{
  "spec_augment": false,
  "vocab_size": 29,
  "arch": "transformer",
  "bias": "all",
  "qk_norm": false,
  "width": 256,
  "init": "orthogonal",
  "residual_init": "none",
  "optimizer": "adamw",
  "eps": 1e-10,
  "max_grad_norm": 3.0,
  "lr_schedule": "linear",
  "warmup_steps": 400
}
Rows from block 3 of a small CTC audio transcriber, named by matrix and row number. Rows with one number belong to one neuron. Each number is 500 + 40 x the weight over its row's rms, rounded and kept within 0 to 999. All counts start at 0. Numbers have three digits each.
Before each neuron's rows are labels from the 100 clips, of 14976, where the neuron reaches its highest value: "peak on" is the class under the peak. Only what is clearly more common there than usual is listed. The data: single English nouns, adjectives and verbs, spoken by a formant synthesiser in many voices. In brackets: how many of the 100, against the usual share in percent.
# fc1: MLP up (model.blocks.3.mlp.fc1.weight, 768x256), inputs 208-255
# fc2: MLP down (model.blocks.3.mlp.fc2.weight, 256x768, transposed), outputs 208-255

peak on: /t/ (90 vs 3.1)
fc1.100:434486499457493524486434446496393581491514508549481578501513516482459522444565538487428528413492481506425508498516428536522513471487471532531461
fc2.100:586522536469507508575598463472453507490496438498540509501580579516493517501571565489474505457485478481496610495499508560523536528481510531512474

peak on: /ɛ/ (50 vs 1); /l/ (29 vs 1.6)
fc1.465:509516519560564519452483556483470486514465456485540484491474522539530502462535518444451498508465488535504480461505531497502547493528478443495493
fc2.465:517530514568513528513567465473527449573578492477462499497496465498542482541497512468464443515527474499544457511452511565471531529488501486492493

peak on: /ɝ/ (28 vs 1.8)
fc1.428:438568495536471511485513442564450499469516562520522521441537504514480488525511464426506507481528515437473541519445470467442534508437464485476564
fc2.428:536496506497490438560480526549483475519445481463485523473521498495576532548531475562540527459446515476568494436490583442492420546503492509576541

peak on: /n/ (60 vs 1.4)
fc1.670:488491514540563533427455458451519452488514521561546516526614477489554517472543497508524446459596581550447451566564562477453487463550501442479553
fc2.670:528509502453474480572448459483484510524509453477537440476540542479545475521467474586553527499539564442487581488478507494486470492495506498456500

peak on: /ɝ/ (80 vs 1.8)
fc1.98:544525498517537537506468484516508505439415465502465500471547508481424476518474468556474511501528455484516594447514535432430496530429490506447469
fc2.98:582513549535419482501454485522524535485462498491442493451555515534435510549491460598473543560465505557569510518498555500574467521486441536467502

peak on: /n/ (32 vs 1.4)
fc1.632:474522562500510506513474487452469485437545435506494556528588522425538507443507573543484480506573565498492535455588506360457470526463465420480553
fc2.632:537564456531500439577528468536527489567487558496543489517535574468494512535496398514505540463529447435567559561520435504490504537582499491473555

peak on: /b/ (54 vs 0.8)
fc1.745:482571481467512538377484499453507449500524471506489423454544422540496472537518504491516525423540511504422456466513479495520562474524497480474528
fc2.745:456480500559517477556553542491506465501451580428462558478449504455497495529498545492510462502515520445499460421460446515489488534513474516576541

peak on: /t/ (65 vs 3.1)
fc1.193:488443513469472515498531469528533525497478494524472450538448490554470476431481411483478513512444510571523541528507489490430547407497468556440436
fc2.193:537469488486542473495499502440484530487595480440501548464549488484474588541467526559476539406525470456559495502546494466544425563509444427482475

peak on: /ʃ/ (35 vs 0.6)
fc1.2:489470482458558495469487470533468499495534442497493469476534549519490436438480518459440485541498518573454476497468501467533426471471524556424465
fc2.2:445470519462548528513578452460528462533534480484480466435510567469463473464466537475519538486581441456468523487471454560535521586552502558522567

peak on: /ʃ/ (42 vs 0.6)
fc1.457:516476469449550513493471478564489531475467526501501514514564557518429504517507483535510472495529498477431508520545414468554490506502516464547499
fc2.457:481530558555526494544495486560563412533496444433469471488476529513477452536504532512479490549543495475533500557481517445529485520454518520476536

peak on: /s/ (68 vs 2.4)
fc1.203:533448483418473491519447485544450482508484514457435558446488521441467496480394483564504513485531515511477524431530472385523491526497476528471475
fc2.203:498469430462425460518351525501531527492461454536617533482430467586480497567564486506576491522485462579486551471510479494545484496501436536528507

peak on: /ɔɪ/ (68 vs 0.5)
fc1.213:451524486525494498478488491447491539383438534512477518428503548488478560458531518529442516473466515509530494512518471498513461500538477510482501
fc2.213:473548476460579490508550526470446525588487542503516462445533503458545569531533514519424535514507517485567488433515477505432484534495413439536557

peak on: /ɔɪ/ (73 vs 0.5)
fc1.523:533489511501523537514485421466483495450553507584547489518501560527485549484424534525453553551489582471435533530532512487470460519503457491467531
fc2.523:484438526457459498462481493518508513485572454499505538546433449508442434483459499473489572545475545479487495448508507471533500513598422511508483

peak on: /ɝ/ (55 vs 1.8); /ə/ (42 vs 0.5)
fc1.349:541536548529476495485434470480471548497468480518497488449484459511490585493552507450441524479563514488530548544547498523397549452440517545446433
fc2.349:508473497517505541475547466474586545525477475498413539471500533528473534597559435453470550527523445466577502517458566521495476494463476458437469

peak on: /ɝ/ (86 vs 1.8)
fc1.472:523512471502454455543479514525532606490406568500451473466512544544392451474454500528504495488487491511473596482523446473527535482439533524541464
fc2.472:475428574550469469527481477486590561541490471510459459444515484485512477500465427493512513478500457503566502483472490466503483520531469493481493

peak on: /t/ (53 vs 3.1); /oʊ/ (46 vs 2.2)
fc1.607:518505495468495498505466494523501487489528577530427441548448477568483521527527469483441534479499565487436438563574484510549533453537457477521479
fc2.607:507468438427487546454516483541465504520517471519490550560544558475505567487488496492498593492527538504556517485521569507531440494481495472513416

peak on: /n/ (70 vs 1.4)
fc1.153:430512476464495578474461487463437482469574534559560512470545492530535522468472455467471486494510555473511499428601440500428550537524521463466501
fc2.153:458460507527547482535491441485475504497498460510490530531539523511476487417501522540548505514523546590521459509538458550513548447492487512566433

peak on: /n/ (94 vs 1.4)
fc1.557:478467480517517516490520466445416438458531450595555491509559493495402470464524426516512465489558508486513480464559503494432531468525545454541503
fc2.557:476455426486509513509483460510478490504542523508497496456523475497549507471501493552510522496492483472494492498550547544457501534518533471557516

peak on: /ʃ/ (63 vs 0.6)
fc1.389:523488523438505482512451504545495560451499470571439463483487470512447495521509516497432499515463459495377502488533453474568533453464549526513514
fc2.389:518528435428485508480479507534456482505495508544467481470534507515484490511479497528417428497455478533461546497468470513517532497492495547430475

peak on: /ʃ/ (42 vs 0.6)
fc1.505:525477527480500522515521468433504508487466527466519476464445378527503483477506491449515448481484591573486483573546535497530540441530523515537549
fc2.505:509547461483456481593483509475447520550512410542565479423491557502492480473546441483510538508456536439533489465537506521432567462555492509488543

peak on: /b/ (35 vs 0.8); /oʊ/ (29 vs 2.2)
fc1.10:509560555509610544459467472444508478466452519476486420525541452485474525495525551474561435423574508511448446511485493507509493445475537514507404
fc2.10:435480452486501473548544521499477495548516536502534518510510526461531457531478495510584459461513471397482495462523481503479501556542474490547484

peak on: /ɛ/ (79 vs 1)
fc1.675:587507507474552475505540517529506490511478441544476468458584470543511442560504481468519477498572531508519517460479521442493561471506494448535505
fc2.675:444463515469514452586446473547513529482505488528477460497529444510504507509472461519582474414556457506539492557454383480514561520502531508498461

peak on: /b/ (28 vs 0.8); /ɔ/ (25 vs 1.9)
fc1.139:512582475506544516475472547514478511520456548469503448453548460514528527504500531489525443389557512477451455463576439531466546491498545415500507
fc2.139:415500492506525484493519582480473413492486566487492532552476501417520467505515535466496434487477445457458448436534475533478516544539476531518522

peak on: /ʃ/ (68 vs 0.6); /t/ (26 vs 3.1)
fc1.611:524490544566476502463549456486537437476431532526512444509492499491407433482499513490551467491496489522457429546483511430518498465473478486539481
fc2.611:476582462536456488547470514514472512514498493499507454405549460459497461507463518528542444507498420498455430574516534483417544537521501485405523

peak on: /v/ (28 vs 0.3); /l/ (27 vs 1.6)
fc1.381:523473585499475523446496457531487464574522426491485468449459546606471382501538522421465493500523562506467495528466518519567492503450523534555560
fc2.381:478528480496519480455456509546501519535445514566497543570528474466516597505469490553468503462518391483462550596483502526502510517537546474448519

peak on: /ɛ/ (82 vs 1)
fc1.630:589506588526577500436477565536503454481402481481478462498486524568494496543494516486408524489503461525480450458498501419491534449529504463471474
fc2.630:458568531478527537564487502492601491549536487496454523494497430452517566504513546532492496515525473509541472523446455514472554564483495451435542

peak on: /ʃ/ (45 vs 0.6); /ɔ/ (25 vs 1.9)
fc1.133:540515481436513414561545528460526488445484526537459420491510482535391501525477513515557468518496451487472489502479527468526583507464436447471476
fc2.133:476498500457455488576478461590519524522448530464510443450551436532501453546500416516507503402520415532577501554512455514510527509533536495465532

peak on: /t/ (95 vs 3.1)
fc1.56:496546461465499538550468439511474575481558544488466504488484542538505544489540490473483553438493555520493479514578466548551521475490466538531473
fc2.56:478481483460526526460594484512494593506550464513527579473562481449487567541526522516434623451532542506494542554493516491524501467553513518488519

peak on: /ɛ/ (67 vs 1)
fc1.442:567508512476619450509477535511516427498483456488446453473538476545484486559469557517530538511545495531494509499479473456505552502517464445502486
fc2.442:470518542455484461640475483542540535546528499486478498504553442534504513545514474498573511402574484506578507505466387479525528548485523536498509

peak on: /ɛ/ (92 vs 1)
fc1.191:524461482450531488469448495467500475496460437467533443497496506546517433510539526489518460495545554600526523476533499438487467473468549547513458
fc2.191:480478492468561530471445465484425453558470446469449471456502429472494528481535482509487513540545522536536518493432594492509459541534514444473506

peak on: /v/ (69 vs 0.3)
fc1.403:575509443509552505528446461459471496507509480495484525490595510488461502490535475458523477439514481459491520454547422502492486541533495492528514
fc2.403:513524473510512531539537493540519499574438443448505474590531480471498484453560583557529489442493433507509469521465525568519508522491508493426499

peak on: /t/ (87 vs 3.1)
fc1.225:488516431457520522468477485510483562461493480507447524473506517492482510475517494537492480446504545556476496537522445525496501482495446545506490
fc2.225:493475519421504530471514529522484587511558489567531538437590445472527585545472545544475537489489493542504481498510528479490501504568520491457506

peak on: /n/ (47 vs 1.4); /u/ (29 vs 1.2)
fc1.11:471491520500466515433486452466465462454517478580583481501574476513479551473502439507491478502565504485454450596537538475433524406521527519505490
fc2.11:508458441493575548523485425445452426497504493455503514537445493511487520515460480552507527486554471455533549472547511573476532542490492452507515

peak on: /s/ (61 vs 2.4)
fc1.711:521497439462489537537509424496468550524530459479507550426526516439482509516472520503516513403510539507496510519509428525417492541497445449508458
fc2.711:486463527469470474515527530549504537551517512503458418528470502509438476498533551520449566489528464475477461519478496542539540445560519544470445

peak on: /n/ (64 vs 1.4)
fc1.230:511571499481457495475445572467502461466494465601563422446605478464471462554551484449529472488519512495527502504536500540425493538468523513438475
fc2.230:451562446511483526427544500492481471498499462536542535555554533498521513473572452507544521479550471430576563551529452480476464498533599502554549

peak on: /ɔɪ/ (78 vs 0.5)
fc1.506:528531483529493490500522501477494473419441566517471453446511563493471524520527518452544465473498503514490446476483440435496489520534439484509491
fc2.506:466538476472501492516562529450476532531510574530426575504543516455527567533598501485432549464518503503532485490503463533465508470540475449522562

peak on: /v/ (69 vs 0.3)
fc1.299:533544479453540572484444471477448479521515448480521543446544537464480536516568514463542483350501507500502481473551449513464465522467459529522505
fc2.299:503477510510514507538509496494471516519476525485549510568478485499440526489512523492589466427517453420524506473490512569452522507459533491480488

peak on: /ɛ/ (72 vs 1); /eɪ/ (25 vs 1.8)
fc1.722:484483539543541440477509528441480495424497532502465520522488409533503469536406522397477526460542523488382444537539514510482555418489566500528506
fc2.722:480510493546389501497506489547529511502410516504543548550482506550569444508506495479493516470525525491435523481466462559504487532488497529490576

peak on: /ɛ/ (62 vs 1)
fc1.147:569547485553577570500468505396450468515527532508435490511470467552539564542525466445484522465519550578535459543551543546469550464549487440531474
fc2.147:534429567457489409533513477519475534546543402498511511495448524509534536473479468484580540522480506461518530502450537503534502481535495503491459

peak on: /ɝ/ (100 vs 1.8)
fc1.517:495488539534556504454540499481495488401443522509473512510542524439520562471468480545499553523543485577485492560504528410493487451497402437480450
fc2.517:506482493559541498471477518554506461436544524474466521509455492496519521497484501536452481453530406505469489477445561439540558501511556508509520

peak on: /s/ (64 vs 2.4)
fc1.39:491445547500515521515479523469463510454490508469477471427477462513489571453523467466481460402532494504520494453523512528498522483480402451485449
fc2.39:490449580493495463511551485485570517479479421523444466471461454449448501526513489449479505543471482519511506535440567397506516525481503439511488

peak on: /v/ (67 vs 0.3)
fc1.64:537528477559515520544495451505481494477481546507518449527561515500499530502505524472498378476493508473481494476471419518450519556457480465499457
fc2.64:534515510523498479572592471502508543577514463496460462483513575498490476525493571507515511484504449480491483529436421505522523530496535553518506

peak on: /n/ (74 vs 1.4)
fc1.760:448449520520556563439474469526455480446517518562531473516563419435490562453510460537477495490569531505468467543541502475462504518498540447496504
fc2.760:538491424451500525495415482550550486538579507511478517542505502498547502540494460565511533484518467514557525469523550498519473521518475429425485

peak on: /ʃ/ (63 vs 0.6); /tʃ/ (35 vs 1)
fc1.165:521477432431568526486505550498511554461485504537437442462563489544418438511456485505423501510506468491374532459484498426560545464516574504483535
fc2.165:521484461424535529486480545553570541517490508477479445471530543505484434555469508485470504528486412524498515473456460478548486511503488537450509